A small self-supervised image encoder, trained from scratch.
Training: adamw at rate 0.0015, 12400 steps, batches of 256.
Data: trained on made-up road signs on poles, 245000 training examples.
Rows from block 5 of a small self-supervised image encoder, named by matrix and row number. Rows with one number within an expert belong to one neuron, the router's apart. Each number is 50 + 15 x the weight over its row's rms, rounded and kept within 0 to 99. All counts start at 0.
Before each expert's rows are labels from the 100 images, of 14848, where the router gives the expert most weight on average: "strongest on" is what is common among them. Only what is clearly more common there than usual is listed. The data: made-up road signs on poles. In brackets: how many of the 100.
# router: router (model.blocks.5.mlp.router.weight, 32x256), inputs 156-207
# up: expert up (model.blocks.5.mlp.up, 32x64x256), inputs 156-207
# down: expert down (model.blocks.5.mlp.down, 32x256x64, transposed), outputs 156-207

# expert 31
strongest on: ! (53); white face (29); grey face (26)
router.31:36 62 52 53 34 53 17 47 56 23 55 68 17 62 25 37 66 73 68 50 29 51 24 29 31 48 76 33 49 42 42 56 55 73 60 39 65 37 49 59 33 55 46 19 41 83 61 48 39 57 57 60
up.0:55 36 58 49 60 45 60 73 61 68 52 60 49 49 52 50 51 89 65 61 52 49 44 55 49 52 31 38 54 75 58 55 38 34 28 49 61 23 75 74 51 61 58 73 44 68 40 73 74 30 61 78
down.0:55 50 59 46 52 72 30 45 45 74 60 17 50 47 49 19 40 37 54 64 37 44 52 61 79 38 61 37 36 44 37 57 27 58 61 33 59 67 41 47 44 72 51 72 46 49 50 47 39 54 40 39
up.1:35 31 65 46 46 32 83 32 57 68 54 56 47 45 78 32 40 69 72 44 11 47 33 59 58 41 59 36 48 53 39 47 36 03 58 16 58 36 40 46 43 60 36 57 21 71 42 59 53 42 77 77
down.1:53 69 61 55 37 38 33 38 61 59 68 41 48 53 38 36 44 58 81 52 50 49 64 62 58 17 66 64 40 35 55 38 41 62 46 28 60 66 48 56 08 42 42 61 61 55 48 60 17 46 51 27
up.2:33 51 60 63 60 62 45 49 58 51 35 63 46 70 45 38 20 60 54 45 36 49 12 74 49 78 45 37 40 67 53 27 38 72 51 57 65 32 69 23 77 60 51 79 32 39 22 73 65 36 47 45
down.2:52 39 62 69 55 57 35 40 70 40 27 39 51 56 37 45 19 30 75 72 39 34 70 50 42 78 61 39 50 57 65 45 45 68 62 43 46 70 63 59 43 51 33 76 53 69 48 61 63 53 63 39
up.3:57 38 47 51 52 46 55 53 37 67 42 46 62 68 78 36 50 60 36 70 99 34 35 60 57 32 54 49 32 73 74 50 60 28 40 40 49 72 53 60 46 34 39 61 44 53 35 74 58 53 28 60
down.3:38 39 55 52 33 21 48 52 61 41 87 46 55 37 62 62 50 33 33 43 73 51 52 26 45 49 55 27 61 46 38 51 84 53 73 19 53 63 35 42 41 40 62 36 49 58 49 52 26 64 61 37
up.4:52 26 60 57 47 30 58 44 42 44 41 50 62 38 80 45 34 34 26 72 44 41 55 56 53 21 57 45 59 57 55 44 16 48 38 41 41 64 24 49 61 43 38 52 63 50 25 57 81 46 66 47
down.4:58 10 59 74 90 45 40 32 36 50 45 47 27 58 57 24 41 33 78 63 52 40 28 53 51 47 50 56 46 36 56 42 58 46 54 53 43 53 75 43 35 45 12 42 48 36 58 50 13 43 57 32
up.5:46 55 49 45 64 50 42 68 55 54 54 66 43 42 41 32 62 77 28 61 54 35 31 53 33 61 35 58 47 60 55 39 39 44 61 38 58 34 76 60 36 67 52 44 62 45 20 47 80 32 39 44
down.5:64 40 51 38 71 55 46 53 01 81 36 23 54 40 65 39 24 35 72 62 55 52 57 82 79 39 41 26 29 29 35 51 37 44 73 39 50 66 46 43 54 65 49 47 52 53 64 33 43 35 48 45
up.6:62 32 51 57 43 40 70 18 27 64 47 41 59 47 80 61 34 44 49 53 62 32 70 41 53 45 61 60 42 35 40 27 63 44 48 41 48 54 27 31 30 22 38 48 90 42 45 48 51 57 53 25
down.6:44 31 69 47 20 54 52 36 85 26 38 43 42 67 47 45 77 72 24 46 66 68 53 58 45 42 28 75 49 54 71 44 65 62 48 34 32 52 61 55 51 53 46 53 42 47 34 32 68 40 43 76
up.7:53 54 65 55 67 66 51 72 54 41 29 67 64 64 44 45 45 69 51 64 83 29 37 09 46 74 30 68 77 43 41 39 37 55 36 62 56 53 64 73 41 65 48 72 64 54 33 43 85 46 40 32
down.7:62 28 66 70 68 83 44 51 25 61 25 41 55 59 40 43 38 48 53 66 48 33 69 62 78 65 24 55 41 67 55 59 45 52 39 27 41 43 44 40 54 62 46 51 72 51 48 32 77 16 70 72
up.8:45 31 33 72 66 23 38 23 50 73 65 46 36 58 58 34 49 53 87 59 39 45 42 57 35 66 41 61 78 41 64 50 58 44 65 49 30 30 46 27 58 44 44 40 42 48 45 69 43 67 55 37
down.8:50 61 64 63 49 43 74 30 57 62 42 81 56 40 51 60 70 56 90 29 68 54 37 67 48 47 38 99 55 74 48 39 46 55 47 42 56 53 66 43 50 20 62 62 53 32 44 50 29 35 83 38
up.9:58 58 55 54 58 57 65 47 50 58 67 40 38 71 61 35 40 70 23 42 58 47 58 50 57 77 62 45 45 66 71 48 61 63 50 33 68 12 85 29 73 63 59 76 38 39 52 57 80 57 43 38
down.9:46 58 56 61 44 50 37 43 48 55 33 35 53 48 45 54 14 39 81 72 32 49 64 55 44 57 63 28 55 41 41 44 54 71 42 54 51 81 68 64 48 39 51 67 65 54 63 57 52 61 44 40
up.10:71 10 77 49 61 36 80 68 48 69 29 55 54 34 69 56 29 48 35 64 65 24 63 52 52 71 26 51 50 58 62 45 42 54 18 43 36 60 86 44 41 39 60 95 66 08 27 58 53 40 68 60
down.10:68 69 40 62 53 37 24 46 64 16 63 67 64 60 48 55 80 51 67 49 47 49 37 35 38 48 29 49 16 66 47 68 30 50 61 37 34 27 30 31 44 37 36 41 36 30 41 52 49 47 13 76
up.11:69 32 63 47 38 50 38 44 71 63 38 51 68 49 70 66 44 22 18 61 78 66 34 52 76 53 30 17 79 37 78 48 48 43 43 51 37 61 71 62 59 43 41 61 78 30 29 56 62 39 66 40
down.11:43 37 79 50 57 63 51 58 32 51 49 48 34 55 60 54 27 45 32 65 99 16 40 31 60 43 49 50 40 48 60 60 28 87 43 47 57 45 46 55 71 49 52 76 58 57 35 41 73 38 56 48
up.12:24 30 61 44 65 56 42 49 63 61 51 23 42 43 44 42 50 55 31 65 66 67 62 56 46 18 46 56 48 24 67 61 45 33 40 43 17 44 51 24 46 61 50 56 55 42 48 41 67 72 39 54
down.12:37 55 59 54 04 63 56 58 60 71 78 69 24 40 48 67 92 77 48 59 46 52 43 43 30 60 60 79 51 42 60 58 58 78 55 26 44 54 31 42 16 79 45 25 50 26 59 46 60 51 36 42
up.13:62 34 54 61 74 41 30 32 76 39 43 54 59 46 58 43 22 18 25 42 65 18 31 57 66 67 61 39 37 37 92 42 45 46 63 54 64 47 61 60 18 46 33 63 20 43 34 42 57 45 54 27
down.13:35 65 39 73 68 33 34 44 86 32 35 23 55 60 59 49 71 59 68 74 61 37 43 39 21 50 59 47 68 51 68 56 47 80 50 35 54 56 57 52 41 35 24 28 49 61 57 60 58 48 51 36
up.14:77 39 54 69 39 64 64 52 82 68 33 42 86 65 45 42 37 60 32 50 66 35 50 62 69 94 52 47 63 68 76 53 12 65 41 49 61 47 51 54 63 47 49 72 59 61 29 47 68 59 67 38
down.14:52 73 53 72 62 31 36 43 52 46 39 26 24 43 47 34 36 41 63 62 46 65 40 64 55 45 69 61 42 26 47 46 35 44 73 64 63 90 65 60 55 25 57 71 63 44 52 58 38 59 58 25

# expert 23
strongest on: red rim (75); red face (25)
router.23:43 48 65 59 70 48 47 56 70 25 50 53 68 39 55 52 48 29 60 81 64 66 60 29 49 56 49 64 47 31 56 85 32 29 59 88 34 52 84 32 48 28 54 63 51 44 58 59 48 53 37 69
up.0:51 30 76 46 90 21 62 52 61 70 32 52 78 45 59 61 58 69 55 56 70 70 52 49 71 47 30 55 27 58 38 46 58 34 20 49 46 66 50 62 36 40 44 64 99 67 41 44 32 32 68 36
down.0:77 29 48 57 33 66 66 54 30 31 62 69 62 37 60 59 75 33 46 60 54 61 53 14 61 53 44 36 65 57 67 38 70 26 49 51 55 61 56 29 46 24 40 33 67 75 25 59 55 60 37 68
up.1:51 62 59 16 51 63 50 39 47 57 37 52 50 62 39 37 44 74 25 58 61 64 54 55 58 38 53 53 27 48 35 26 42 57 67 51 71 34 27 44 56 49 50 18 79 69 33 44 74 62 28 20
down.1:31 77 58 38 59 43 51 56 56 52 49 67 61 68 42 28 74 67 71 28 46 82 40 82 24 47 45 65 41 64 27 34 60 66 67 36 78 45 30 46 50 38 31 59 69 75 28 56 41 30 41 75
up.2:59 58 24 52 65 38 47 48 60 32 36 22 63 63 22 46 44 71 60 30 73 45 35 71 34 62 59 50 72 56 53 44 40 99 22 39 53 65 54 68 29 98 58 29 73 36 28 50 54 53 53 41
down.2:53 44 85 56 53 47 55 60 55 38 73 58 41 35 65 60 68 39 39 50 42 42 45 41 42 32 51 61 46 42 49 78 40 44 43 50 63 92 52 43 34 56 49 51 33 26 60 73 39 20 49 51
up.3:27 51 00 46 39 60 71 24 33 49 49 33 54 42 42 17 56 59 54 52 65 52 54 73 54 36 46 61 17 48 34 49 48 22 56 41 55 84 40 48 44 49 61 46 54 43 58 39 37 32 38 56
down.3:72 38 66 75 42 39 50 38 65 64 59 54 40 68 47 70 42 37 33 63 69 69 45 20 37 47 42 58 73 44 46 83 44 63 39 59 35 68 61 41 64 31 37 71 53 39 54 52 42 46 77 32
up.4:53 53 57 28 47 76 35 46 35 48 21 47 54 59 63 39 40 55 44 46 50 17 61 76 63 50 44 45 44 54 35 42 59 63 16 40 65 53 49 48 60 51 52 44 59 62 29 42 55 36 64 40
down.4:44 52 51 23 55 52 44 20 64 51 11 27 60 47 17 34 56 46 43 43 47 38 43 83 74 55 71 34 42 48 48 30 40 53 22 34 82 36 45 55 51 58 45 55 36 52 28 28 45 62 50 41
up.5:29 48 52 36 50 59 68 62 50 46 77 38 48 65 50 50 63 72 43 36 40 40 73 61 57 30 60 51 44 57 48 48 10 64 22 57 71 47 51 29 68 46 26 56 47 52 43 58 52 84 62 43
down.5:38 26 56 46 43 52 49 59 58 84 56 44 77 41 53 70 37 64 53 61 58 73 58 28 50 66 56 51 71 53 76 50 35 60 67 40 24 33 51 60 50 48 48 40 67 12 67 71 21 44 69 47
up.6:54 64 42 69 66 41 50 49 43 67 47 52 70 46 78 22 55 87 43 55 37 50 42 76 64 73 37 50 51 48 41 27 30 46 65 29 42 41 10 33 36 53 69 46 51 43 40 63 57 37 31 71
down.6:54 50 56 41 71 44 55 51 59 60 18 57 17 55 28 73 65 23 48 39 46 53 41 43 55 41 49 51 38 60 60 76 62 37 80 73 80 53 65 75 75 49 48 75 30 62 60 40 50 42 49 19
up.7:35 67 32 43 48 61 51 29 46 91 50 29 60 52 51 11 53 95 40 34 50 55 50 73 43 40 66 54 39 62 58 20 30 67 69 32 60 36 32 50 36 50 59 48 85 57 25 56 46 56 46 51
down.7:38 81 51 41 49 52 64 45 51 85 44 66 50 57 58 28 64 75 60 23 41 64 44 66 39 32 39 40 28 52 19 11 56 70 69 31 64 48 46 56 55 54 43 42 78 68 30 60 35 35 41 61
up.8:34 53 58 32 36 73 34 40 59 45 37 16 46 75 71 30 48 67 31 46 56 35 64 76 55 61 48 50 49 42 61 32 80 62 25 43 66 64 29 51 46 39 51 54 51 43 24 55 54 34 41 42
down.8:46 66 41 35 49 44 48 30 51 51 17 40 62 53 16 34 56 49 53 34 51 34 45 87 65 47 50 21 33 41 40 23 42 61 29 44 76 45 48 61 52 50 40 47 42 44 30 49 41 50 57 41
up.9:47 67 46 42 28 54 45 38 51 47 57 44 35 39 29 40 60 78 50 57 45 43 46 75 41 48 31 56 45 36 57 50 27 71 66 40 57 60 31 59 29 77 64 17 77 40 49 41 79 35 57 50
down.9:38 50 40 56 49 33 59 43 59 31 76 35 47 56 51 56 47 32 44 46 55 49 47 30 44 23 46 60 52 40 59 99 60 39 41 62 50 73 61 55 50 52 67 62 34 37 84 62 33 58 54 39
up.10:53 55 82 39 56 45 42 28 66 61 53 36 19 42 59 65 36 44 37 59 58 47 45 44 46 52 21 49 80 41 53 59 79 67 48 52 50 51 63 60 41 74 54 44 73 43 45 28 57 28 88 39
down.10:84 30 30 63 34 48 63 54 37 30 57 45 66 24 59 45 39 39 44 66 38 45 63 32 59 63 58 51 63 38 64 58 51 39 35 36 18 42 47 34 33 62 63 24 47 45 64 51 48 78 43 62
up.11:43 29 21 40 67 55 75 42 38 77 61 22 54 54 25 59 52 59 56 30 33 55 36 82 68 45 40 48 52 83 67 19 75 58 71 22 67 32 58 57 56 45 47 47 53 52 26 53 48 51 60 32
down.11:45 78 29 37 61 59 38 41 36 54 46 36 82 51 43 32 39 59 33 33 68 34 60 35 45 34 59 36 49 60 46 33 33 53 55 37 78 48 44 46 40 48 58 37 42 60 31 56 68 42 65 35
up.12:41 55 41 46 56 61 39 50 65 46 43 20 41 61 68 25 42 79 53 20 39 36 50 81 41 65 41 56 46 40 61 25 49 55 41 35 59 25 22 36 42 49 51 49 65 61 16 50 42 29 36 59
down.12:52 79 36 34 49 34 49 32 60 62 27 35 59 59 44 26 54 56 52 35 51 31 56 80 51 58 47 50 28 37 28 19 49 51 43 37 57 30 64 37 49 37 44 56 54 63 36 46 36 50 39 52
up.13:53 66 34 41 40 61 55 42 63 54 62 38 42 50 35 43 38 70 52 43 46 46 42 75 30 59 45 60 57 42 53 42 49 81 43 31 73 60 21 66 41 82 58 30 74 22 45 47 74 49 64 31
down.13:35 42 53 44 52 39 67 64 61 32 82 21 21 59 58 70 57 51 45 40 40 48 65 39 59 41 67 59 68 38 65 83 38 37 33 39 50 64 51 49 40 63 49 44 26 39 76 67 29 53 34 36
up.14:32 26 46 39 54 58 77 53 54 40 58 48 46 67 60 59 46 54 40 50 31 38 65 52 46 40 63 43 58 32 51 49 28 71 41 60 60 46 61 41 60 53 21 56 45 47 52 52 50 69 68 30
down.14:13 34 67 48 43 41 41 57 62 55 64 45 62 61 61 37 48 65 57 50 51 69 34 19 42 53 42 45 67 69 52 57 53 38 59 49 27 48 71 53 40 43 53 18 66 16 74 96 37 26 46 57

# expert 15
strongest on: black face (100); hexagon sign (40)
router.15:37 70 30 58 67 75 60 49 40 63 60 64 66 38 82 49 32 38 57 54 49 51 65 59 41 52 47 58 47 50 56 42 37 37 55 62 70 53 43 52 61 67 66 28 70 15 45 43 60 36 62 37
up.0:38 50 57 60 53 48 67 40 56 43 37 28 60 68 22 30 56 68 23 22 42 45 50 49 58 43 48 48 52 48 41 33 72 45 57 64 57 76 40 43 52 42 43 61 45 60 57 63 58 78 52 36
down.0:22 37 41 41 46 44 74 58 67 92 66 23 45 64 50 48 36 50 57 57 58 41 47 41 68 18 57 55 43 34 25 23 52 51 35 62 52 47 56 63 64 67 34 52 55 38 26 46 53 66 53 43
up.1:77 50 40 50 53 57 61 44 48 61 45 64 40 37 62 59 43 29 40 61 58 21 70 58 52 39 75 60 52 54 45 62 40 33 49 40 36 51 39 43 79 56 54 34 52 37 51 36 52 45 76 50
down.1:34 39 43 41 40 30 44 56 55 48 60 60 25 60 48 59 45 45 47 57 45 53 45 25 32 45 65 56 44 43 55 48 50 71 55 55 62 72 57 31 17 22 57 56 56 40 57 66 23 99 57 85
up.2:28 64 49 46 39 58 60 34 49 49 60 59 60 37 18 30 57 50 48 17 51 48 48 49 44 43 53 57 46 60 50 39 44 33 65 64 77 62 35 52 48 47 59 50 66 61 40 38 52 58 47 46
down.2:50 55 49 64 30 33 45 36 52 40 62 64 36 30 07 48 64 28 56 50 56 63 56 78 38 50 46 53 40 53 66 63 62 47 62 44 62 35 60 81 41 63 53 48 33 58 58 27 42 67 50 27
up.3:46 55 53 39 16 78 69 43 50 52 58 55 32 45 36 26 70 58 47 00 40 61 39 55 59 37 62 55 37 40 20 50 50 32 66 42 68 57 50 46 40 51 46 57 42 56 49 51 20 64 34 38
down.3:52 53 53 64 33 24 40 63 64 57 41 70 38 32 12 51 61 22 70 58 62 65 65 76 34 50 25 59 45 38 48 72 61 40 51 40 64 51 62 79 57 72 56 60 33 43 50 32 42 62 45 31
up.4:66 49 36 45 68 66 71 48 55 74 51 61 49 52 60 59 39 38 49 57 59 34 49 64 57 28 61 44 44 77 60 37 39 56 58 46 27 52 44 36 81 46 56 38 45 36 34 48 52 46 83 64
down.4:22 52 38 35 40 32 35 55 57 61 65 37 21 40 50 54 50 43 42 68 40 67 53 32 36 41 75 55 47 45 49 43 49 63 64 42 58 61 57 41 08 45 52 47 69 31 59 69 33 85 52 88
up.5:71 51 56 54 71 57 53 43 56 31 52 20 84 60 57 53 55 53 55 49 23 28 77 65 67 72 53 50 31 70 54 51 58 15 42 12 48 49 40 29 60 86 59 51 55 43 44 69 57 57 61 62
down.5:49 89 60 54 54 67 49 49 87 49 45 43 36 42 76 61 43 73 48 41 31 32 49 50 23 52 52 58 77 44 60 48 63 77 65 38 43 60 36 54 38 63 69 51 60 30 39 57 58 47 30 60
up.6:81 54 37 37 47 38 48 87 36 56 56 60 62 52 40 42 60 31 47 44 57 28 56 38 71 69 71 50 41 43 50 43 39 49 52 55 57 38 61 60 99 37 24 67 40 53 36 42 56 45 43 47
down.6:63 45 17 57 44 51 56 46 55 31 48 52 74 38 54 67 35 43 30 47 21 22 40 57 47 67 51 30 68 54 67 33 28 44 54 45 50 64 76 66 44 67 42 30 36 38 49 27 50 21 64 20
up.7:56 43 53 54 35 72 44 44 62 64 39 54 59 68 76 78 12 86 59 58 51 37 54 38 55 43 36 57 47 57 54 42 43 52 43 70 31 53 51 45 49 67 51 42 64 49 55 69 67 52 42 33
down.7:52 40 49 55 32 53 27 59 56 60 79 54 15 26 48 37 54 33 41 90 62 57 48 38 44 44 65 48 40 53 55 38 55 60 64 42 56 45 51 46 26 46 68 74 58 30 75 58 44 81 48 76
up.8:62 48 54 51 39 55 29 47 61 25 44 49 42 47 14 44 53 50 28 56 63 56 29 47 60 52 39 46 54 40 56 67 56 71 52 53 04 60 64 35 39 51 60 47 34 43 65 31 60 46 45 30
down.8:57 66 60 31 82 49 12 49 51 34 44 39 40 55 38 48 68 55 55 62 77 46 43 61 54 58 44 41 56 37 77 60 51 56 47 37 32 13 36 39 32 46 55 71 32 46 48 30 37 58 49 42
up.9:35 62 32 42 22 72 74 36 54 42 57 55 43 48 42 22 68 60 51 05 41 54 57 51 44 43 66 51 46 59 28 36 41 37 64 46 77 48 56 45 37 58 55 57 54 50 54 49 44 53 33 24
down.9:56 67 59 67 31 24 42 58 66 56 46 59 33 32 24 55 61 28 57 53 71 54 64 66 29 54 44 63 51 43 49 67 64 44 58 42 53 43 71 77 40 75 50 55 33 40 56 26 40 65 42 23
up.10:63 20 64 49 45 53 67 49 69 35 42 36 29 63 66 41 51 59 46 36 27 76 39 75 66 68 55 54 60 58 71 25 36 45 45 61 20 53 71 67 61 33 48 60 61 70 46 49 38 59 41 58
down.10:54 32 28 58 34 26 51 36 63 23 62 87 56 30 62 45 45 51 48 55 37 46 31 59 29 50 46 52 51 43 61 33 55 34 31 34 58 67 48 60 57 61 56 48 21 55 15 55 76 48 76 73
up.11:70 42 41 43 50 30 45 63 42 32 46 34 39 74 36 45 51 54 45 28 50 77 48 40 48 68 52 41 47 62 69 57 91 63 66 35 00 51 54 33 47 36 44 45 12 88 45 65 54 55 60 81
down.11:56 53 41 37 53 21 60 75 56 39 51 47 85 55 45 45 54 52 48 41 44 63 59 72 57 45 30 54 47 38 55 47 95 45 47 53 52 33 47 50 60 75 51 63 33 81 57 42 47 49 30 58
up.12:71 39 76 25 35 37 61 50 67 63 57 57 48 63 54 54 23 63 66 48 53 48 67 53 45 52 09 68 33 71 49 75 63 48 44 62 61 73 46 51 56 93 58 48 52 66 61 54 63 41 68 70
down.12:53 64 53 54 54 68 21 59 39 50 40 62 23 69 64 70 55 67 51 48 39 48 49 40 55 40 52 56 61 61 65 59 43 63 60 44 37 19 24 53 64 57 52 43 87 44 51 40 27 84 25 63
up.13:15 55 69 33 81 00 61 61 40 55 50 60 38 44 33 44 79 46 40 44 57 60 42 46 53 29 29 54 49 52 49 43 61 35 31 74 67 74 59 70 38 09 42 57 58 57 38 56 42 44 25 45
down.13:51 62 38 57 28 31 50 38 44 46 73 50 63 55 34 23 41 31 55 38 75 53 51 38 46 47 31 47 50 63 64 50 59 45 38 56 70 49 49 65 41 57 28 65 39 45 52 32 55 70 44 41
up.14:71 42 38 75 41 08 48 74 43 45 44 50 65 39 46 52 41 47 31 56 31 25 24 67 34 35 63 33 49 62 56 31 37 42 27 50 45 39 77 49 69 35 43 67 27 46 09 42 36 49 60 47
down.14:46 70 46 58 24 39 58 27 77 04 51 47 30 59 45 68 51 68 41 31 44 48 48 51 74 50 39 49 53 48 55 45 44 65 41 38 52 42 63 70 43 73 39 32 24 33 50 50 46 47 34 45

# expert 26
strongest on: green rim (83); purple face (51); blue face (31)
router.26:41 73 57 56 40 47 71 34 43 62 43 67 51 41 37 49 73 63 42 36 47 64 44 40 60 60 33 64 55 66 54 53 49 57 43 60 60 42 44 79 36 29 60 51 74 72 63 40 61 45 36 56
up.0:43 48 56 48 50 39 50 38 41 49 41 56 55 21 78 53 59 39 45 76 48 57 58 69 43 37 65 55 30 66 63 45 43 36 39 28 56 52 48 48 43 88 37 31 56 39 28 46 31 64 38 71
down.0:54 52 60 60 45 45 20 67 82 41 47 35 39 47 31 59 73 34 68 65 59 65 48 48 53 34 70 64 39 49 52 70 60 25 43 51 84 41 60 52 32 40 51 68 31 51 79 57 28 64 63 35
up.1:44 44 54 72 65 39 91 50 56 99 10 61 43 32 46 46 54 59 65 61 40 60 53 48 68 59 50 62 63 50 51 23 49 38 68 38 42 35 65 51 64 71 19 55 40 64 45 48 49 49 39 61
down.1:51 77 62 38 30 54 43 57 48 32 61 44 39 47 31 75 78 71 45 33 30 61 40 43 42 64 68 60 35 39 64 68 58 50 30 53 69 28 71 42 38 20 46 56 56 75 77 72 24 69 37 52
up.2:51 55 59 40 74 19 53 19 42 70 22 77 70 61 52 77 54 40 36 90 61 42 40 44 55 52 42 47 61 54 53 60 79 54 57 43 47 71 50 55 31 67 51 31 58 69 00 57 77 33 62 60
down.2:63 37 42 60 54 24 21 47 41 08 64 30 55 64 23 40 32 33 60 54 71 52 49 32 52 45 66 45 56 44 61 72 86 35 50 76 69 41 64 33 43 02 64 63 33 85 72 50 45 78 51 34
up.3:47 36 66 31 22 52 54 40 62 54 45 66 60 62 53 61 39 41 17 52 66 49 35 43 38 63 47 12 73 32 42 41 65 64 37 42 48 69 38 60 67 56 53 46 45 55 43 57 60 48 83 54
down.3:54 24 62 46 25 62 32 41 63 57 43 43 45 51 36 68 41 35 48 57 37 44 43 39 74 66 45 21 52 48 45 49 15 68 48 68 55 58 55 41 67 37 46 48 37 40 52 45 72 28 63 26
up.4:36 46 48 73 96 61 55 26 43 35 18 75 44 31 25 64 51 31 65 39 41 50 60 68 52 43 68 58 37 47 54 48 45 48 61 65 41 66 64 27 47 35 49 37 41 58 22 74 56 70 64 14
down.4:54 73 52 61 44 38 25 36 50 60 50 19 51 62 38 34 74 61 59 40 47 65 59 36 30 69 55 28 69 46 52 46 65 30 44 75 49 49 66 61 70 33 60 51 77 79 51 62 30 55 48 43
up.5:57 55 24 49 48 71 15 73 65 75 40 35 56 69 50 34 50 61 35 46 60 51 55 38 52 52 75 46 80 62 51 51 34 61 41 44 50 59 38 47 48 38 41 59 39 35 50 59 29 79 51 59
down.5:48 74 50 75 41 62 51 53 57 49 36 69 65 70 54 68 51 53 36 28 53 55 42 35 58 61 34 66 64 76 58 56 44 59 48 66 32 46 60 61 84 52 36 88 54 52 29 66 57 46 39 30
up.6:70 39 19 60 46 38 32 70 50 47 76 51 38 71 51 27 49 31 44 49 39 38 53 49 51 67 47 55 25 33 40 63 55 69 42 42 43 40 38 48 54 59 39 68 35 34 44 67 25 52 70 36
down.6:59 22 68 60 35 65 70 18 35 23 69 44 51 62 33 37 36 40 33 44 48 28 54 56 51 46 46 67 47 56 49 67 86 68 44 74 46 55 57 71 67 37 60 61 43 67 46 54 45 62 78 36
up.7:38 32 56 50 22 69 62 42 67 38 36 44 48 67 51 67 40 42 21 43 62 64 32 72 50 63 42 31 60 48 59 23 52 56 46 59 40 58 56 53 81 65 57 44 40 56 64 63 66 50 66 41
down.7:55 41 48 36 36 52 44 56 55 70 19 28 36 59 36 71 41 37 37 56 30 41 46 52 78 69 47 22 52 49 40 49 21 72 46 53 52 69 51 46 64 46 50 53 21 54 64 49 62 28 78 31
up.8:56 29 52 32 47 71 64 48 45 46 42 36 59 29 45 23 34 58 75 53 53 43 36 43 35 59 71 50 60 40 52 51 44 36 62 35 33 36 48 66 59 58 30 47 35 39 78 57 58 79 56 28
down.8:68 46 60 36 34 63 34 34 54 58 72 86 63 25 25 51 37 25 44 63 53 62 38 58 65 68 60 59 40 66 61 64 68 62 66 60 89 41 44 57 48 49 69 54 55 44 61 33 47 48 61 40
up.9:60 26 65 41 80 63 53 59 56 35 54 46 56 79 58 59 14 31 44 48 46 36 45 50 55 81 72 31 79 46 50 36 24 71 46 38 45 38 44 45 31 51 39 38 28 32 27 36 47 79 52 30
down.9:49 26 41 59 70 26 39 34 45 40 80 74 83 41 64 58 41 36 65 71 47 55 23 47 48 62 38 53 63 65 72 40 67 30 60 45 43 57 81 60 41 46 52 30 30 30 54 44 72 34 49 57
up.10:59 40 34 22 43 60 53 56 39 52 86 44 25 45 73 32 55 33 32 39 74 39 43 36 36 59 45 45 59 44 20 71 44 39 51 38 38 32 59 52 32 67 67 57 55 38 66 43 33 53 47 27
down.10:51 52 34 63 41 68 56 79 62 76 72 43 46 75 68 57 51 70 28 33 62 45 35 31 66 68 58 40 60 62 47 42 57 83 59 64 64 45 32 47 42 31 48 74 43 68 36 50 40 63 47 34
up.11:66 45 39 72 71 61 61 54 55 76 68 43 46 64 83 48 44 44 40 56 50 67 73 57 47 76 61 56 36 34 50 35 50 49 57 30 29 55 61 33 72 63 55 41 36 17 55 39 35 60 42 39
down.11:40 68 52 40 80 45 57 62 28 59 65 68 29 33 53 55 41 70 50 61 37 57 77 55 51 52 65 50 49 46 59 58 40 81 51 33 39 28 29 47 35 93 60 62 86 58 34 55 43 54 38 62
up.12:35 35 36 24 28 42 57 73 59 40 39 48 30 66 68 29 47 46 78 59 55 43 45 38 57 42 49 50 38 58 38 57 25 62 36 64 38 35 47 50 62 43 25 70 44 48 87 48 02 67 38 17
down.12:41 62 73 60 25 98 36 80 38 64 49 29 41 26 60 79 90 74 49 58 30 56 46 39 48 52 52 49 60 33 54 35 37 64 43 44 47 21 60 55 29 57 41 55 59 43 39 69 21 42 40 45
up.13:61 52 45 19 71 63 59 71 39 77 76 49 57 74 54 54 49 67 55 53 64 50 54 60 59 51 53 65 43 44 36 53 35 61 16 68 64 45 49 52 56 26 49 55 31 46 50 51 48 51 56 49
down.13:50 59 55 48 48 60 54 68 40 57 40 35 54 42 33 66 47 59 60 74 48 48 43 81 50 43 54 51 36 46 42 58 43 77 41 56 62 50 52 64 61 61 41 67 54 60 72 57 39 57 86 48
up.14:28 61 68 41 24 74 60 31 51 74 39 61 51 50 31 25 39 49 48 55 45 28 33 40 53 51 58 49 43 43 42 52 37 55 51 58 49 66 58 51 44 51 61 30 54 60 43 43 96 52 45 27
down.14:50 52 57 52 59 54 44 56 37 34 46 53 58 38 53 63 66 67 54 70 51 93 38 34 14 62 35 67 62 57 53 44 33 36 75 50 57 58 50 52 51 48 54 57 95 71 25 40 75 36 55 94